From a checkpoint of a small image classifier: activation relu.
Rows from block 5 of a small image classifier, named by matrix and row number. Rows with one number belong to one channel. Each number is 128 + 24 x the weight over its row's rms, rounded and kept within 0 to 255. All counts start at 0. Numbers have three digits each. After the name is the row's rms in percent of the matrix's.
After each channel's rows are labels from the 100 images, of 14976, where the channel reaches its highest value: "top examples" is what is common among them; "peak at" is the part of the image that holds the peak. Only what is clearly more common there than usual is listed. The data: rendered solids tumbling over patterned floors.
# convs1: grouped (16 groups) 3x3 conv (model.blocks.5.convs.1.weight, 192x12x3x3), inputs within the group 0-11, a 3x3 kernel for each
# convs2: expand pointwise conv (model.blocks.5.convs.2.weight, 384x192x1x1, transposed), outputs 0-191

convs1.130 101:086140157077128148101152181151130159141136145115105120146159171136122123130141120148107091126110118135143135128139136117134134141135113043146142082157144148158186122124143141124140114124134138141113130144129110121140136096047137144082147160125095080118133132074165172105158139136127135112120156124136138140140134131119132119
convs2.130 097:186122136121137109111144089137094125123124115120133129106165102155140071101110183142139109131138177120127122114113133144154114108152138164129111133141082127117154163144140067166123143131154167159128157140133126099080159106166127159143140096116138116146169104145134105107136097111101121127117133119124114138133141098110155131113146121092101173110137123102123123095084113152122118143069099138118141138111148128115168101126118146132164135139129084086094106181148150112084127110078159128108150137098112127111141110130175108156146115153108062123148078136136102164088138107104135149
top examples: light from behind the scene
peak at: bottom left

convs1.129 091:131108155136113121155090109115110156095109122146115140107126148108157119098144111152136170134102140130104168110144142140155124144143105133123105109111126140142147101109169104113155121109131117135097139195096095141099079103121110145121124149114093072093114145169124136160096129118112185102082115094091091131106102132112093115
convs2.129 090:132131129117143127102134107117125156177101165127116138140099171126141117079117135100066184169109178094097146102130080103116125117123115151133099082113081076087113107145136120114126122130147115105114144144126158175096111122107141111130089114118081103124129119117112108109126127117148173161162145095146143099149138151142111129086107103071144103113099130139147116107166141108119138120108130125109102098148117147106101120123117122118167140139143126101123116159074094137127116121105125147148172093135130123152114142107101102149139153166110121181179101146101136142164098119135133052
top examples: count: four
peak at: middle left; centre

convs1.126 096:157158151099142118070124148116124121121120099167147106131091117170133118136160163152161147158142129165145135128101119137125149139159184114146135122134177144115146101114126123124105150134089113097117136117137090094149084072069097127148128146168119125094111114119137148147129092088146113110104133157103131141129140111148134085
convs2.126 092:125128161174117092145112109143119160117155121134119109104119127157161139069154137134103138098115105127148165118150150108069155106163175119137088126146140104139135125091109083139149083133148154142141120112121163149134079090131136147126088139094134115153144099121079146146100084118158118142137127164128155138140142211096160097111111124144131146085164121122123139135131101131121120153129171160150090146132129118141158139138149142091158148096129098121141111119152127121110121136102110124145097110137095189170150120118127154132107074114114127114100111133141113117141083130112133147
top examples: torus
peak at: middle left

convs1.121 095:131131119164136142151131140119154099125135094132143084126120146103132135111139110139119124129127101137141115095105162112102188112109188144167107120135155155167160118153130110126094125143086100118170105097177137130191106118132115112135123132141119141153098098121113135103106126177098117179097119167114160122112131096125142079
convs2.121 093:132147145153080128141133149087138096151102173130070138122129138142147135055057144126114122118141066136112160175101121150102137145102168077139126119110156126130116134111155106098135082152149146120128134125110157105144089100135099105128148111093152124097086108129093125136130141148151116132104114140146104093135122152136140115167132137116115123118139141126152088172108155141109128131179158145120120126155122132130148123112128160155128100109121133145141110079151122128132114142114114123078120128151112162159104135155121138108124129126145147094061149116140115143110149162134111128
top examples: dome
peak at: middle left; centre

convs1.120 093:146137124148100090100091102109097163138114152146120159145132116166117131148176137145079106144131126136151161124105111160127082156121097145147104143140126132128147109109164141116162153125162117089089157155095132126088114089064164134104146158116123087109145101122156142132140145117164153115123120118126114156138110169144125168
convs2.120 097:144125165135155129112135109139112140100107127132127125149146121125139077134108117132128075136136147082131137123103160121118145100145116155136097123101094144133154127127126088138118100125098131134164134122123080125064117142149112144134122145110104069128140090109108102119101120139119136121136141084103149050109153109142118132079095127175118126116090128111127115078116126139114133111111110142103108165143108107152129137161159133112153115156114099058109127131102158103101139070157133099117135120103148152134132077150134097129101099184094119140140101142148151139137127103092115125
top examples: count: four
peak at: middle left

convs1.32 099:144134145145152144146174170135121143122109115114110102175188169160124130138110115085089144119086146129106102138116119115140129103115111125112139117122097121131107128101118076075067102096137144136123134148134108101115105116115157152133104123121120133133106106135089087119147173191109138162144146149177147137135105112142130119
convs2.32 120:132133127130149157124162134127142127148142131115159120098093130139104143143143103149119150159092084177105130079121089119098160138103148125137126146108133127118079098120134155139114083136137147095143135091137113074137126121158082135109169138118131149121145144095106115145101113147144093133144106144148114142142131150126090118057136140135120125116113139114124154109134183086135135113119141115135111138158138120134118159133094128101111058166094128124134107132124141172169114170155118135155159136108132112146123148145141108153122128143131105090124096154113135102166105072106110097
top examples: light from behind the scene; cube frame; largest object: cube frame
peak at: bottom centre

convs1.123 096:119125118064075130154140168131120120128123129136153170163155124139138146105119137124121104079138116119124138142139131113112164144159164141162145141100090139126077148123118136132122138134150132171137140144133096101091102178154119124109118101085172184080142118067154130110132169102122157132109119116157127133136125117140141155
convs2.123 096:132119069098110122116116129100103153081156139084098133145116099106117135155127126159116067084161116094140112136118154120142091131098122102140137136139172118133125156147114121132118143133107092138131086108128138128101149102135096091113131114121110122117111115106117146110105179121118128121122122163086133150100101108135085156117161148058098161131149147126122096149094116132143128135121109113105138159115136137128117135123161140127130130125105185109193142088128158092133096103132118074140065157127157150147111134137105099113126142151093111087145150152111159138092102143121150118
top examples: dome
peak at: middle left

convs1.114 096:114121113092123127128149158145138111115093106141118140144106111126109119121127084119135159093118178130126169101116129137132117134155124189130162214135175133114127138127114094115127096103118151150125091092083148092114126133163150144177138153114167136101165118112166122115156123117155142167147140153142144141088113145113113131
convs2.114 092:081099133111114114114117128096066115158120107127098111137145140119117134116085105113097147103117090135101156166065067145086124129117142131137138123093129144099146160076143105110129136157096143133100152156091146118131115130149091123099146123121123137135150104102086123139125122168158122107129105165088144145084107153126119121116140100128146149123082129142156092085086131078112136072127162137105121122110136144125126121120110125158110132147118133112090095113137124139074147118108130158141131113124116123123138186116137120100157152103127128106152116145096081174147144083080081104
top examples: light from the right
peak at: bottom centre

convs1.99 098:112143129091102106059070126155150135130134098141112102128122155128114135131129113139135146111123116111141118075069083121084075119131103147143170129146145115116101103128129122129120137140116156172157151141098144132099162145110124123077165164143153170133094123130133136140131137109126107105137105080119153177104122132103127123
convs2.99 099:150137153158154102101100142104114113111134127172125143172143086179124119128168127108135097112154131118129137127121130131151131138159154131184127098148139142113133123086104142154143150139117065142104092155151081158107101112163139133145129121144154134166118061112157124088107131113121139050132152120120139157143107126143185175101091121129138116168163125187131145124134104130131079071146070131120123143159089137117139129102144129135126102152115138139140141137116108111142138100114155097149137108121125145107149104148117170146097122111117161155106155173123156116106141147140101131
top examples: torus; largest object: torus; chain link
peak at: centre; middle right

convs1.10 103:118136146125133104095105095088097115111144139141194164120119121150132162138112126086135128109139162147168165131114118088100104080096097149136141123112093087099109150138116126124148110103143130126138141137154104107120171169129127115106106096129149119084113112075086101129132121121145148140142141160106099140107125109067101118
convs2.10 095:120135144144116129169175092154094087162095171189100121088159122145119155088144149067174124111187108088149113134102113133130107144118133100153160104177173123097131149119118073144132093147106168152170126131137088112109132140160129109141131128101149127125163135126147095170121126118116142120107124141137100156138173142090104103126129163154111163147109131149131186150132136109156115119129101094117119173129108130160104152099169133139091107080104143111112143118092171083117166103124071119083156139126136142129114114138153085106087132128106143133113139141182094109153132135101114134
top examples: torus; chain link
peak at: middle right; middle left

convs1.152 094:141095139153153136141136087145175116110144108099138142149112136136122141147143118161092135110110149093134103120113113111112121101117110105094134137099136149148210141124122109122142125179109076133123083107123125117117124130176109110107152089115151184132123151124104122102145163119106121075099121134151167128110180125133093107
convs2.152 102:117098119121138115113118118105107111132099109129133120148153121104142130117111149082120112141122103143112129092128116077139144141124117099142117117111137141140148183163139077146131126160102130145123173118155088136109146090142109131130136088110123127117152136141130143108123122153094141122120096130107168142096110157127147143149125122128036147116111075126125142113142089089113063127143131128134131124111132102109141115116140114150087111142137098166136114102122122067103134126127137129167140136164098113091115120142077110103120136119114152150096149118150091123138086119132099128
top examples: torus
peak at: middle right

convs1.190 107:078138141066148141079097130136116110155129110148125114119138145142106096146132101133118097129141137127088111167134083165158115115109103103117103129135104137150106151136141113091150117063137146099076134092090146162113119139170113122153102148161170115128139136158126125155119090104164139116129137126149104071145123111131120125
convs2.190 086:111151154149138093135136128143114091090086128130115128138170128092116132076103163138099106127142109153127143164091084157092128131161092129114132147127085125120165108082136155106140077089093137172145108128136102116149074163120146124120166122146150103179123117129120161162126114129112163137100097168127150126117118093136113094109129065160144112151124142102157148085093135117142145129087114120168136160110138134157108134119183095127107089130056147118090123125127132129154158104152111099071079092131141143135151113128158117151123113136117167132084149111124125119158186111096101136
top examples: count: four
peak at: middle right; centre

convs1.15 100:153161163133138147166112127115136153122124145111080115163164126166146083110134118133099141160126147163125123104087140128134174141134153139109103117113108141143123136111079139123100127140138092121085127110114112096099103089099116122085104102098137146186117111165117087103130135169133125142170104087121105084141138114120160138
convs2.15 091:101174094156078110105119099106127125147153159138119145139103104140086151126129108132137133128108097119105089121124134111139118108133120119171112141102140095119106091086122128098119103148149139131147129151135091133146101181125113126139151134198153153132135118156163133135073126142077142115150152126126101123136154120128138141120133131114085126147099122139121114133147117118099133143146129137146132130143144097129082118124141115115109122112111122152056164049125126105119070096119134105133156146137183162107115111121115082115095125118084142045120124142161119106122119124100139092
top examples: torus; largest object: torus; chain link
peak at: centre

convs1.168 101:157168181162118123172150144133149178141151122147133127142145154126094140119120131097085108112093149097092134122133195143124169159114139131133140128123108122156102110142141090124117093143118133125124079113200109119141112138169106126137124118138095133161107123143137113099132132150150130086159149102122138156124130104147138073
convs2.168 094:118145121160108166129099089147118154090108114128131144090120129131106128145122139127137125107128091146131088095135137089120123173088130113164137110108131126154143156133138131087147101133067120139149140111145107142170086127108132132099083060112138122098178133154133148101085159160109145108173105138097128155060062171088130138126159153143129114130118096125116130145119103117099118108145135123112131133143177127178113130123147155124134123116158150142157078088095161096143136120193132102146097128122142096108101140105080105113077121113113133121124158143143113096143119155144155102
top examples: torus
peak at: centre; middle left

convs1.12 107:109103101148126121145130111139116122144122109176153110165171159129129154099102137106124145087147137066137136099112120155158149136149171144147143120113138147150149152113091123124116083107105120086075123130089145132144152114074136127081147127069147143120100095093117102081119114124135132120116141108166160153103131148125137127
convs2.12 096:135152115128148157106130136087139083133119092146142118122152120108170080131100140144127133121133144137134110110116113112136130123119141148135126125137094107105099112122121133143068127115140131131101117078151134120098104095176123147139101079098078143095141116103144111084097147140132079136175135116144087104130114089176087189097119115094110146081101129162115124068108130131134108118143120123114125087154106145105111145123107075135134110156147133085112138158129140123111082075125104093133143117102091135140089088145070090111107079160091091128139117172097115175117119113134132098
top examples: light from behind the scene
peak at: bottom centre; bottom left

convs1.158 094:124104113116118118122148128139157145126122154128113162143134153155163173140113108166172182166141164117122109163119092179107115149123146084088098094079090162153135151143137146128138127115106102099105100123122123175128104148112108121107145185144083103129125121149125157140136120104143093136115110123125133127101154128106170149
convs2.158 105:088119131135125132090095128131092131165075090097120112104113151119133109115134093139100134123125116130092128104085092121100140137113155089133124138140084105078114150113167153142057127147144145139095122109076146123146160131136137142112138139118103091068155090127098090132115083159141110136149099131113135144136090151110097138090145145111160117110065083141152121105130106077153155115137180102145104119147158104148120157152122120109126078161088114121100109115145138148129159129133125128121120145139135130145087141129121133114110136165144131133105107146088116119150111062129146122
top examples: light from behind the scene; count: four
peak at: bottom centre

convs1.34 108:124112109094105122084122130143132131120123114079122062136160144112146134068117106133126103146132139154140098134132150131112136066091114144136116121118101079107065125137122072097094101117136143142149135147139094113106108088098151135124105083097141151141145148124111111078111131152099119151095127138160135108122127108146141116
convs2.34 105:117121138155148125122120136145102113139133115116152107154095127096125145180106089141134131146085158114074184089106087124082133108143109132127131100129113109127138100113126145141108066128118114125152104076107122044115100134116112113108126153141124116131146123132125081139119109133144095112108142129118143138114125127152040128104133100141134120129102150122120152109123175121137151138102121078130134124105142128135123190124142144063142093189079136108137138169108120127138115118153110110139136120099147151141113113122129111161108130158119080123173135144093153112163129093135139093
top examples: light from behind the scene
peak at: bottom centre